{"hidden_act": "gelu", "kernel_size": 3, "stem": "single", "avg_pool_shortcut": false, "learning_rate": 0.0017, "precondition_frequency": 50, "one_sided": false, "batch_size": 256, "epochs": 107.8}
Rows from block 3 of a small image classifier, named by matrix and row number. Rows with one number belong to one channel. Each number is 500 + 50 x the weight over its row's rms, rounded and kept within 0 to 999. All counts start at 0. Numbers have three digits each.
After each channel's rows are labels from the 100 images, of 14848, where the channel reaches its highest value: "top examples" is what is common among them. Only what is clearly more common there than usual is listed. The data: reaction-diffusion patterns (Gray-Scott). In brackets: how many of the 100.
# convs1: 3x3 conv (model.blocks.3.convs.1.weight, 48x48x3x3, each kernel summed), inputs 0-47
# convs2: expand pointwise conv (model.blocks.3.convs.2.weight, 192x48x1x1, transposed), outputs 0-191

convs1.33:456431425515493467476498562505458464532436543553518471477531512519523523466386451505420400467566522453388460489526488616496586480478452444473525
convs2.33:424487458438489417520509402496543587513464578509509437468464391463405502574475510494443513498461499464401507506546467440478351476463465472444482573459449488544538505452555419446487476532421399438467599551397470506519420476624433559390474627489578432508471529495486479459584518511471531486494511486431521562449580450459553595510600458485476492476499459531502467492570533506497483575460417499568479514533496503500493426495548535466530471441523456535491467562527604537540420540599540467432486561433548493490501481483491477491503571495464498487484478527508494456465568448583430451
top examples: feed 0.018 kill 0.051 (39); feed 0.014 kill 0.047 (35)

convs1.46:549434631466454558492609550504454462478479584572501393473466493438543499507460509485469558480486544508564515506497504490457463477585607522476546
convs2.46:496424523507463489512528470487372471436527581509464474533556401559519588532436439488474542440431550438457461530507465534403442397526560471526437482511578551520419512460525480549519519516435522433514548530441453554556404476535473527555528549517480550510527488535475475510589487429531571461534481377515589585512529487467473517455450637564546450537445499544422463418532546544501439611496537497392469497512440544481511552512447469523541562469566492562549461537559594437596400522484590453456496559461533515530464477453407463447464462517490540519510446534447466464484510473600481487
top examples: embossed (70); feed 0.018 kill 0.051 (58)

convs1.12:531520587522616523487447509536575488500519539536489424523415617439417476560466509483523508501501445451386508496559484566502572467518472467462449
convs2.12:443430435536529429540636545560513468539549423444522569578536533479505580541498511570511452598548493543445502442531462536511458501492429463514484430500590464495423439536464529461485642564512542469612456491536500535610511535413515495462522573472449524488599490419478467455522477501539492545460519473500496436574460540473551463434521543466497483438513516477564525532448538471397490579568468535309515499492449471460535548608518486464537524526461539435477486579470476488458565566570528492516549521384593464565451512473533568534551460505447486493455487491525571561537526531534545485
top examples: feed 0.018 kill 0.051 (41); feed 0.014 kill 0.047 (26)

convs1.1:494452531405530483441548531486424477467576550590488580473538457484533463428450480490463469604502512388457475502470496554598473522506533517579561
convs2.1:534439550448505410566472496462410584494465554497550481571408465434451532551519400522402543480498400463368492487510572478595452543424435455550594478445490479583477465488401454506433536487441464536489468514509416502537449489413544480439460549546439503506516462535485550548459521504500522523488503519380506460503495491517475404490514474466481506443407503536560533447573461407495470533471567534525496458563434514521372578423491513623474539541479475506527457475463470555485513447481490511403456434536427444517474518493565518491603420507571533493485525611502501517591496463550548501
top examples: stretched (70)

convs1.9:433450376535500435562425467558438459486493516486433428545515416502383601493505481458543446538543548521443526515442544534465533476524537502499473
convs2.9:535512477493549503542614531473535428447420457526420436482554489619546567441452480468545515466583529455458502442476558488483534530493495449538545554450561497455470568511516579428487494490589550478578493503565510581520489490483531535546510510521461540496473563531530493476521496493520563431488476440520471501410492583505520579512430417522537484572500546500488559441365515397459513425524572495372519554489502482564574512530556571554489525466495484452459519417417502520430533524505445518501498477550544569573407392535558527502510466486502433506629516523465480543422554565398578633
top examples: embossed (84); feed 0.058 kill 0.065 (33); feed 0.078 kill 0.061 (32)

convs1.21:484440469536515513505455437500485423476489524484502537469463638510667521485508476424514539501552520489488488621478496583561537492483520515552579
convs2.21:491458546585482512617446493443455414444414478578573632505544503522491546477469500552514474505526534522532459542373458586463593478430592511528422432554491479425563581524531522526499518470584502421465477481508557572507535447471453463397452455444466462486501447405497464506475441456480541485537551394541511523485585566589472508420481414427541506493509544523429563519456507518491431513463472542492489592567492552400520471494536542440511409517524483449540492527520531429557469493459547519511413519474573467464376520467519589497483483448510489562501527419564501529391545506462481473
top examples: feed 0.018 kill 0.051 (42); feed 0.014 kill 0.047 (25)

convs1.44:465342534522542575493578503520551572579472391536458528470441482484520473502483491485504516432539415455528525552492463588543536550459494494512437
convs2.44:540497467552509580442569569520523511480556497600553433473514423398417440546512531508488570468548466541594578445551490541499617517520604583502481536533544482547558528488546481437447482476547488428465540576492415547414497460502521511504533476482478493558489523440505524520554464416513611446484472503465440514484528523515458471558391493509401462577445649562399531510454562422468527500528415467516496568481508473503550459483348549501570455499527491489420530476473528436529541463538508529487518507498564501520473562502435542460520609397519442534625539500543550519465480540485518531
top examples: embossed (84); feed 0.078 kill 0.061 (39)

convs1.32:561501393479454494523502490553504574568470463485432569465603553463508500552571536464524487442534529529544463486461436489413494439549476578466387
convs2.32:536418457443521466435558497471473506523494539422527438416504511465527484482495456426523486486458489524457521553507402464452505446507432523446446550573529579512458471450511542552424503530535590516584524529508480392623592511573488465518482561536596532547436497494515498510456552578471544509490398501496490394471511485586448537415547496465569469487505434528549568430473547497556404541502495490531440552462540444490537467462476547460404509492510551608514540503432478467480615430432527399505481530459491538533487396481596521522461554399402579452547492539499486469618510519528401486
top examples: feed 0.014 kill 0.047 (38)

convs1.24:483469515431505481584536510568614572461443479454463461483483408504485479587577536646538532502537488487425516454444502483463533513444546475524535
convs2.24:466503559456490581488406504578560410470505541449537414538462498431484452486449450434464543438580564553548502457496575435450471450525476463541634479591514591576479538552547410506545484499379538535476553430408487449555496449501419540552419465530493476542501452555511533497430550421495414523487561490547425541550490501546426448499398524592464569468487426469561574433529465444428528382486514537478543480525562482497518429495506472487438536448506459505526500481510550495548577523484568522565536574509473512476513538534488494421426447465492426489434444489454569536506565531399528474
top examples: stretched (71)

convs1.15:528499483509511487482494478465481430399578495369524519430578424431510564512565508549506493473458520504489512522512532510440435523540414604419564
convs2.15:488399455507508446514475558414480524550568515500476457525524502473416485433546497530550545447567488499587558541367421464514524470562510422440494468456512480539532487478483466504522436548398473476381423422387563509557511480452485461565422468475515544419498487494559525431473539542515464506563469514484483434513442539488475452518574536467538433556467454416589481467577447535489590557551490501544443493418552576551529551521505487609511504559500526501561449536492605460554477560513468477448479594442511581573512526489536534531516508447399550532449428535488439557563458494415419609
top examples: grey (35); pastel (35); feed 0.018 kill 0.051 (31)

convs1.38:485579462424420486502529487530436462432446481541525537530572439432597599538557445480406459484471465553475454532473493496520463487600532523453555
convs2.38:555533502451423409447537521541513422501525509473504440498437525442505430446536439580520443465479515463439500586468436536456460459491532492567400497416505507572556551476531531496598527469457526484373494510503541600477579513447518557468507470509520480428481469503539501436467532524475508554555539461509438559627545583515535515445527414460474552505431456573586499485498538523470512523573558540589535527508612536479437416476434466570451434441495607537471637491445543482528446549505579535607446472472471450543588544433485549508439573452449522503524512463539450467471517549546586460
top examples: stretched (64); feed 0.014 kill 0.047 (35); feed 0.018 kill 0.051 (27)

convs1.39:518516526523484518529465448314416442590520508540617486450470428545541492470472512568542567485521575516523511465529501553491499542478551467522507
convs2.39:585390535391480505557522474487475551595474458481554519486465502541438574462452486444516433507454563517514534561551558481553478514462441518527529481550447536545512533550477550537454422485432463406501535505436371554475509528510538553479453465495538526536543556478525439520517499486568502524469472449424494508380479536534476502456587499428464505475483434393462504497481540515394575461479550579556539520483596417495448454507461461515512556481489470562508483622473497544461520466590497534556408568521490472487443478460561452515506491430547416443537563453710541402490534542538458465
top examples: feed 0.014 kill 0.047 (34)

convs1.26:532479457564513427515461562522557534553470509452476429449512431522487543480459346540381463464522510422478475439428521517470501579457489532446485
convs2.26:476435500512503530499448492525535520528571593530398456508476558484591512464511484541389511529488426541519552505587530511527473502512527602489454515532534486525555543536524519464523454467446496422465492472443422527447466444474478487449606501534453547682464401548525470535521482451440550486505469488444535449547542518405427436428489461454481491443461447514441488438503470510516587545572505566499425502456517463571480531570432496464578547486517432440477544419489570575454498554460445528579552519620574518496454483477456574453547497421526536442542349499485516517519430439457613470
top examples: cool (43)

convs1.6:474486525511479452459457565487411507447478464520511494517474491533565503583516613484485500570525538527446577415506584493530467579432504372583468
convs2.6:466551404529432465507490517393495492425508439425492523509466548547437487541493505480563454484464550493519383588584451547463520458444569403498566531553485530519534539509612399467520488539598531479595530362489477497447411508534537450520553486601454514484533455467565501479487433486481417575426463497606464596469567545417462556486464555572544559503497557539572478526486510455385457418521463505535538550466512547504504535607483463518427476425446474464478516506505488545495445438498476543494559496476523497516498527497547544462586421475603435460542519538501538549468440526473405548
top examples: feed 0.062 kill 0.061 (42)

convs1.13:513393498487502410549495534528567570483477438494512427406577560524569542488417411505582466534484486529489463509543485536547461470489388523453479
convs2.13:456427544477468492623536516492517549483571497440584573525447437399467497558622557507440424426531513491502514517476515514363486470561468406581439374463540454479459510473460542493445430568502509548504576534518529533520576620535505625501475593480540520479558458523479486584406527495609498523472564579430526447427443459415461483537475425549554420429497439515539547540450438507482461553395507472427500491456408485468448476545497419414537491503518428482499449535502433483478498483457481523493529516511519531520492539451549497458579490534521533550497503453475484498452589491496510443
top examples: embossed (69); feed 0.018 kill 0.051 (38); feed 0.014 kill 0.047 (36)

convs1.34:447458425467479474585435506607497490437481530439460427468478582501508522517412463540481578489539572539437490477403465505478546498404491572462503
convs2.34:419485574646518479488446535472531455472544454426575470540446575540475471523499524538488516454524445563530520567499519416533523561534369519538423468477469522555586513581541509492551359511521533541483431477584501539455565459480447440507473435418472527623516542515471449537422513453477596441521496412578454474482484554528600492512532515522490420517521479446489419526522475486525563457467531531576486557604483515448498482401460475474463471462463488472580457495487523604489413565469503483555438502531484528483466507504433481574581527466483468535580529422504505638448449503474592472
top examples: feed 0.018 kill 0.051 (34); feed 0.014 kill 0.047 (32); feed 0.078 kill 0.061 (26)

convs1.14:508530579493425449390577441510403493568541476460502515504492576448407514619471541463551525474494438477486439538535446538486467519555480546530459
convs2.14:440408457493425586502497480408475506566590552431520554562425505474457529487551451440441564511485512607444530429462436516534499479548569438471481477555520513508429404433515509516412620489512466504546466519466465557437531537563539528456509575502533577514513429441526573510554496498501579557485433551561455454482505509498483463375529517463474509456561525491538478518558503493451421561588490490473543534539571476477483300516516567441446565495450470538388518572519436490511514486436514504535469572428515495610435475513509516558569500562455560479482439493495429539424518537521432528
top examples: feed 0.018 kill 0.051 (52); feed 0.014 kill 0.047 (28)

convs1.3:417402464400397453525474551474511546507547554553542500471519498545499471536509551499539511535511449486338525483508530592517565503507435533547490
convs2.3:499480472446512467523420480458464491499448564551507503533465587496476506606607512600495539532506438548620574511495573633501408601553535459479460497535443525458482530488437594501528508529510518451516453484516485506478558526477538493403498522578489486472514458502570559415545512538559447610478473530478525537537482452471496523545515525536507554505438455478422441393517524511400524554525506602527623587453579544576495550549494492550383495540538513431482532492473488505536444513570572567444516426435442476484459556542455567463527563545461568473413507403532566478437428490533548488
top examples: stretched (49); feed 0.062 kill 0.061 (31)

convs1.7:503432507569519516504557562456509517505452427496529462390382493526540487540563527525583431508497540556490504457487517439526423529405526398570514
convs2.7:513427508537518443467458461532492568529501589507475562394517445460515526576518602495496424445457543518508530538551549516521510483540507393549621607530576433568470489535430520461558515556561509539566549469502594500444523519550435600473588531553512523405609489519570527569556495439479449510600455530532510579493454450496435521550514416576465556421482485461501438519443512520565514524545392549525439486429462523535557479448450435476437489505401533474511504473625505513459511457506458538491508505503424457494475521518486462503485521513488515499582553579533427478360480567494428436
top examples: feed 0.062 kill 0.061 (47)

convs1.2:404480464544519451511480549460465549583458365448499463569518420506459440497407466455550527472562507456488485497511435519524515534453470407585472
convs2.2:580456428512522552553420440449544488442417483454501459462410591418531533532568531497573599350579493538552476516603464532557508453547543522435431550533435523482515496516529465508538508527495580552530475530575585531539435604483490517556555540497486527448510443497566565531525552535534484414463497560551577591469480423431523473471449536489469464398472559537496568511527464525393570475540507477600510507517502504549428528495518544538442559450495424538558474501511476513535566505485553458506504491585552519427495570379543550482476367502429484524598447472512525448497513480483548515
top examples: stretched (58); feed 0.018 kill 0.051 (46); pastel (37)

convs1.27:520480463478500469450444513545530546476523524546540516435457461459416491423478438534415481435475503508498414542436510556452449522328505546430535
convs2.27:471515489488511501528495490508491463625496613459505466415505501576393497541474447477521481497487547522501458505579497515429421518402486504491509382486444597536513522550553473518469482533584467539563514560491399519510464511473543479504422584488487450578526565449433514403495544597501480536543527446490459465484516464443451520421446604442583455551472547523462466465499369449411470440436549489513491460570539405496470494371494509505553507439555472568514491567511584515514456485430528458483477546569527513433565550498505502554578470555407501509393544486385580511488560502552529445
top examples: stretched (72)

convs1.5:552446533480574500453486524439477478468533538469464499489525380512463385511548516485594429579472415456427490539563542570487543440503430466527475
convs2.5:471518453539519488550544537412460517523491388485464491450564494555424501502438473534550423470514457579484572455484517473481500472473548476514489552535458537518547565505465509462495440539459512471502502467521509514443459512411495466518482403487448595555535506359510524562542430491495500477493531559445487456442417573465425510454483452505424508558542461526392482563440395448468394439492629536461560543410647522496460563613571546569509417497489500440455535428494537525517497515495506567491528492468488595494574488537491620570421508487511454540445482443537494523430424528388534501
top examples: feed 0.078 kill 0.061 (30)